config.toml
arch = "vit"
dataset = "pixel-art sprites of 400 made-up characters on tiled backdrops"
crop_scale_min = 0.4
horizontal_flip = true
color_jitter = 0.6
method = "moco_v3"
moe_every = 2
conv_stem = false
learning_rate = 0.002
shampoo_beta = 0.99
max_precond_dim = 1536
adamw_lr_other_params = 0.0019
final_lr_fraction = 0
warmup_steps = 380
Rows from block 3 of a small self-supervised image encoder, named by matrix and row number. Rows with one number within an expert belong to one neuron, the router's apart. Each number is 128 + 24 x the weight over its row's rms, rounded and kept within 0 to 255. All counts start at 0. Numbers have three digits each. After the name is the row's rms in percent of the matrix's.
After each expert's rows are labels from the 100 images, of 14848, where the router gives the expert most weight on average: "colour at peak" is the nearest of a few named colours to the mean colour under the peak. Only what is clearly more common there than usual is listed. The data: pixel-art sprites of 400 made-up characters on tiled backdrops.
# router: router (model.blocks.3.mlp.router.weight, 16x192, trained with AdamW), inputs 96-191
# up: expert up (model.blocks.3.mlp.up, 16x48x192), inputs 96-191
# down: expert down (model.blocks.3.mlp.down, 16x192x48, transposed), outputs 96-191

# expert 5
router.5 096:165101176154157181162101150140111135147128093154099125111140095097134145104107096111136096139138132112158137086130130134133117169112136166110128133142100112110110166127135114160107128102106100131118142143111137120115122138106147154116111120167150111099129109107074118131070129088139155141
up.0 092:173135154137144089112159107182130146106136131132149168089126135170139101110134127114102156156088145157107145114098145098134136108101123124111120147112128142135111105101120067160129096122142088076151160148134112150125093093112088125144117144118123114123183101125164091090105095164101108155
down.0 115:108132101132125142174127117136114120145094176111135102073112090126129138103103107136100140129133161126131144127127135139135121162123158132183127113123122132119136118085141149155116129145160115150177164179152148128127136125115099075096144162130080145148129182125126133117141182107133111120
up.1 097:119077170138110136154154080143145147113125153109153127123159126115091144154084120123088098141122114079162144136125132129134152141114112087161120090136147129145118111157125094123124133075114128117156115122137155078101150121177116160134172149124145149109118132142137156157149156122114113126
down.1 095:153152111143146171131131101119136131130085099111115108143190158096117144099127114147096110121119148125103124145114104116158160112118131190127107177189133149117150148178161108123160111163166147139109145159106139142132151161141118114101129144136159131134132079160115128103131132128108170078
up.2 103:145178098121114139110076133130142120143118122138146134087124179144143107154132135117127146157143134118154089123141150130098096136115117083110126176098147121097132128131127106133127111120132137100141138148096115140117093121121129195121128113144131141130122133161154084125118129134137152092
down.2 103:133130091115132123152081116119083124137177127160121126176113120137099174175146086130134120172135171105100164147061118158125100147128145121117094177071137131135122128102134108095122185127153128118108127181177154125139109107145216120112147098147139071140096122125155146122150117114091116107
colour at peak: brown

# expert 0
router.0 096:100158087129131128097122153105125114116158154124109141142113111109072152112229145128153151116162159126146131135164158135137093104167138131128131103111156085110096138136107113125119153095106097149158152129100142146096166143139133151137150131115115125102135148126145155124148162131149140147
up.0 105:145111133083150060119115106101143111131125114125153116139118133118109110082127124142145158112088111144128115126142133109114139127082135122142118154149127140117113156129180120116128075139123105099125138114132132153142101100148154160151142106109110173100129121116117145118118141175119126113
down.0 103:084128067135114109155121150132140169155131134152128099146149106112148142102112145143121112086122109117120119146152129084122150161139130125098124159158130128125171112138114130107153093129126165141116126129152103108099132083124130092108101073147170139113095122100140183167126114108109125086
up.1 097:114093131127079118127149138126154077098102133158097118169136175156163137120087174162092137146117089174158136148128148114121154119149100142133121112104141126148139104136121148150135130112123124131122106121128121119152089094146077147179148168105174171139096135118136173117136081141102121138
down.1 100:114087103120120130167101122105154133113140116126124158134143163123186138113135097088171125144133158097127136155128106121074102114132136099154121129119133107103152134167139119119103146101145102141142100167125110153172117137087137117141112101132157126111132179110139120144171093130146117124
up.2 100:117086114156129141160145125144169122142160101136132134115157116127098139116143100096137105122140149141126149141116169097111117136133118134122131118142140107105130099093098133118160119165111143156126133135112140133148150101116141195182134071126150081109113148089095135127118168078125138142
down.2 103:180130140090166118094113114120121147122089096171112175139151116098095104116114139115090143117146131137132144109148100150129167130146128117117105156130095150136152166162117111088130099096116103125159137135112133085127109100096111135152158072144140118136124116111150137121133146174160145112
colour at peak: pink

# expert 10
router.10 091:098077116115110097143131164087142135152147134126149203124135116139111153078111119130144117081118113122178176152121139154099132128113141160116099135140098115157167092162102113175128096102127135140097155108155141146135111180148155157106101091123137128079117121143143132119131099098142144132
up.0 105:130169078119138108128145140145116141085120123116112167072080071148119134127124102178127145120110104112136129135134159115113146125134121129177150127162092164112114132122061166134143101161120154128109149095165108154112132097141145165118148162108131167141113129123106132141154090130121107168
down.0 097:131119149165118150125106123088105087143140133120089092198151150139123139184072137122119120121122139111168160145123122116137122139113175136117148145099161085145134162124177164113127126127169133173187134162089140128144146176163093078130133095134144112133123148154129109090102153161149129109
up.1 105:146087143133122192120102187135100109129096087102123113170108112140122139110128101123157171099092126126117146126154195177119103127128122089131127110129135132098114121139085117106150118132115153132120111081137135127166140124157140139114123147092122134101149131107092130140099127136146124129
down.1 099:119161161127156112155111157175128133118107145167148140172140098136112142130125145120133178117121145119097098130173104126109131121165107116165101135126099171131137123146107091163110123112158134130126183089113081144112161169167106129130154167121135140125129134109126105112122151138114104175
up.2 091:156122101109116156123144152108169123104110159085097126149121155144131152108116103159140150105146154175114130141150105129103126139157122152098159113116178172115129128128142116180144151135097085127153134110144149118117143098129122183104117128137132138091157057141136105161167162155125106094
down.2 091:115145148091094142186134107148104148092098088150127097136083136121115113149107143104129127127159135099114156087110153114194102142131124113135131115122107113118083133110129101115143150174083173128122112124089129103098114155107118099143130158134120143130142130130140186097104112135144158131
colour at peak: grey

# expert 11
router.11 095:145141156157056142106149112147108123114122129119099125156092141098155113105090142145121135163096143104125087133136136160136131142098113129123166167122155173161170124108128129175070116138121139148142132125114107111141092121106092071129099117102144155122130129127083120102151144127057127113
up.0 103:134176095117133150111127120158121104107120159142154131188113092112122120175106098150146130103146134144103114149165157146126084123097133116126094108171141124130086127086129125156133150147063141145149178156120160134116132118112127112114148081102120111100141122138109109123131133096112128121
down.0 106:147129114144098146140125116096141094133115147109125148141096132154127151099106120153144123144112156103133117127154119151106094122127138131154181118105133112143156133165116151111102172129129132099161114122104125107162120131134152124139150121134103152131134113082157139154127145120100132149
up.1 097:109167191213140124114126131130118110115141159141099092114119140144139130172137162106121162184147127162138114161081115112130117150153141121134119156154116121117153141148160128156130112130123172166135114166088147122146093117151109148132121125116135138131090108109106164136098143127137079129
down.1 091:146122131104121155074123171143124126156142138111108142085110139163150106143125143109121107127137131126161082119111132170103096096086118147128132094071149086122143131119114148141105130131134097125137119098162143121115113135143149121145130116146111138133168135091096144110131123109113120159
up.2 097:130154105137152142104101154110157103132086104166103137106127137165114133098147159180126158151161094142123135096110117141089099168142093092162125133127146165161084117119128086136122133123131116137139130136070099081132135124114174132124131117127169094146139126147151142136126089115113092158
down.2 105:128116120089152141116124141113140162146149132100155161141150133127130163118108116083164097143133157102110126131131195109147152150136168129142090145129116166145116127117149122137128138122131137109109164097156120145134136137133139140113124151138086099103093085122181114078180111132081135145
colour at peak: pink; white

# expert 8
router.8 117:108078135138149102157156107083148117136111115136139106098148152101104117109133164144140114173121113155120133125097175082141172123114106088097157154095125136127140175128105151081124112099146133125104094146149126130120155118097142167103187102150159087099108123107123117149123116127153152138
up.0 094:163154128083159132129137133150101123108164109131137094109115116139101112175137158179126129155139084113176117135123102158113159115095137137139105124154085154132127126127156116143116118143101098095143116146151120131111162120120098121130115137134143157157091090128107125107087140178165110102
down.0 089:169150135180143175116161112128110155159073123121118142149168152117145161081129176141118135083122193135093121141143128099117138125140188127129116092160140130128176159177143138137106117125135107161165136122148120117126135102168110133115137133087131104090143133128142156126126169148123175148
up.1 101:118134092111142161092127166123095119101114109108135155144135122119123114092146104169123125124144160133119110155143130137185153133154100148150100109147125086172176148093123118135142096120146151139140147099133123138099134117127113071137160133144139109097124136083121182165141127129186137143
down.1 088:115116156115124101175096127138139162144115171157126123190103145177120118120139117111112124128131137115127164129106164126078163093138141144117121131121123162144071132122151133130133141131108114119139147104108136136147082135090152126170149167096135135162148135124101074152106149138085160142
up.2 109:139131130166134100141106107082113117142183111120066127113137153086111177133107126083144118140137149142165110083102130109140125116107119112129060140093114116148123169081142102120115152140069097115144169152149122133131161130141105143124141134121158117107135173128161112125153121125119128124
down.2 119:160116096102160167103153127144108120163094110099093156137114129144148156106142130148086119153097117139158118132141125116083118151115103133159144164150147145136121111173124123086115145131120131142183100074157145118078147096147152095109141115126121162147102120149120134111132092116112134127
colour at peak: black; green

# expert 9
router.9 098:102157104154122116105154137133106132156138134101144110136124109159108111134118110160110128136135160116161088102092120132131131153102149126182136131158114114135124126089138148095132172164140166123148111156176118125092178100154159094139096137102103147131106152162170088152161154161112070107
up.0 085:108123094084109138134135114150109145120088056141132141161152147074125078108148147153124154134136122127118141117160143137117096137104160119151151138117138141131089148142114135132156095136118120141120219138124090127146143121089119177151087119128108136137128144130104114172098105197114108150
down.0 092:112153176148099133087135137149132145129135092116096133098112126120097118181133077107092090130137121156107118127099110147113140133114106167132100122141116136165095134153123131143148120106148108114161125164125146115133133103148089162128121109141111116163118144093103058142135100110164144150
up.1 099:114097085123126147138139126127142115123127125144110176156111119166103123153122152084157147125157159085151141165151121154157071121131120131085115120111113141141113131088102124128111128114144095134194131141185114157160136136121165200137143158072124100119122116166142099154080121104132161161
down.1 094:137138147145128124112120097107127113121127125116130158077154102112112127063171141183122148112131124153104088108115087126100116151179103133168111105134132180116150138157136101111128136094164151127131138102143117126064111128094156107146124128138127100088155160097128118154115113129147090112
up.2 100:106085109129161104110121137121151066077157160118169133096143152140113107153147149150153178128169131151119115186113103152147073108146159096150113110149137131157101106144137108104138137179180126131150089126154160107145153100137122180126103124095099135154121126099177128096107096135132115144
down.2 095:123132091110161131119105124115156116127124154121087112135119087137137135176107120081176126122161144147160171114135145140127148175148111116066149121141098149109100125169136121166079121145115150092126101156142128093129113162127126124118117162152154139142194109100148127162125130133155110149
colour at peak: grey

# expert 13
router.13 114:109099094116146105135135100114159097104148145175107102128162161124139100135089127149179129124080102125086143100166183078170160154108105094119111130150101135088127155116138092131113118120148128147119142159112156125109110111169145140095124134156143144134130106092135139129117121116122149108
up.0 102:150142080113155138153139125131128127169165145130126147108113145176139132125110154156112074126125174164122119121121115150122097113095120124143118126097124131108101136150135081107140120127073122122137143141132151121127143141141120144129141127079164155102139080097135116110125110108121178100
down.0 097:137130129124126162156077168103112135096102138181120101095137125117162148154133094148134162087125131094107114131092142103168114130087136117137196114141111087126167130156144152110076176154143146136120146151141137127131076103136154071117110120139145126163163164125112180172159166110142086157
up.1 098:114164176164151108064105141150130084138116105141104154138099104131144142164123073117105151140148102110136113119117124124116060164114133176123086104169146160144121128169106123100134110112108179112095121105150122134069162166127141113145132121086129129135120137179136084135136103152128138110
down.1 100:124178140125159141139106199156138152116131150124135102127118157109132130148113132136153134099128116091130124130161137117143151150085125128148102091167121148114124067120126096114142121090125062135113107099153133149097140099179110123106173112141121150113125116157097124160144175095120103124
up.2 097:162118152129103139122135103104107134173127136162132110115139051146149128145142118157118091138128097109103116137107130121133129098091164127141101131139118144116122165147107131186182143129124123106118202119142163125129113118116117155178117149126074132130155143136116162115147135145128147100
down.2 102:104122122156153116085111167176117149175092152113142126135103149157122117104139103121139144138117115137163130131141116106108138167128163135148145113099126118100160123125145154146081068106160094192129144165103129130144173127122130143124101144075171132136131100140144106133105108102128109118
colour at peak: black

# expert 15
router.15 099:152176145130141124132141138130109130193121115119118127139136076160140125134094133125147144110126165128150184146107123108084136116141171139150123145148089169087129108163102159065129117134118097122146088103170139136132135066111079164137155182126146149152110141112134154112147149130166148133
up.0 115:131071139151092144151108139159102153136095125129136139116132145141146136134185133157137115161143138150106141154119102116124109143152087099139157124097152126111151122152101132114173105101114102139096104074136092150136126130096150141157142134130131125138100184133090167155141116126154134120
down.0 116:116102117126130130161113121125143073105129131120116131132163104145139136101092087109123133117148151086091133110091128119142122133085155181136121145119157127187132135115138132153109124141126094134141151144125131132119092144140132088129146110136119144118115091101094142129125142117176143118
up.1 103:120133106158187123104104165119145107106132156128159161099123095147122106087150113107120171140130179142151077141128113112173120128159152149146131152137073135126137118133126134122167122153130165110150141105130136158101113128141118176127147152177112136117109183122154163169118104132160106152
down.1 099:099164117137104126146124111108093137140118092084127148152147138120164152151143138157141131100134138123097184092161126153130102120141152151104167103117132107129174102109129134156122141090136135129154129152160168128139162180127091145171123149142151094125159132107126122118142101153151119107
up.2 090:116114123099137134130126127092155160116152107108070132129106136109105118133151090156099151144124168162117134114159136166157133121135131090107120143130120109138127130123099129137139168127137139144139130108140144105083165126124096125131122110082110091178165120152108164157146125139120114127
down.2 095:116156168159119116145134077096145125097152153063137093133116096149114095104150116085120180128127132113129161109148124146130132126103116125146133104176126098140101108123157101083111103111129090149100128148126127113104110095129175110115128131138122123124136111138143066130155167152113112076
colour at peak: white; pink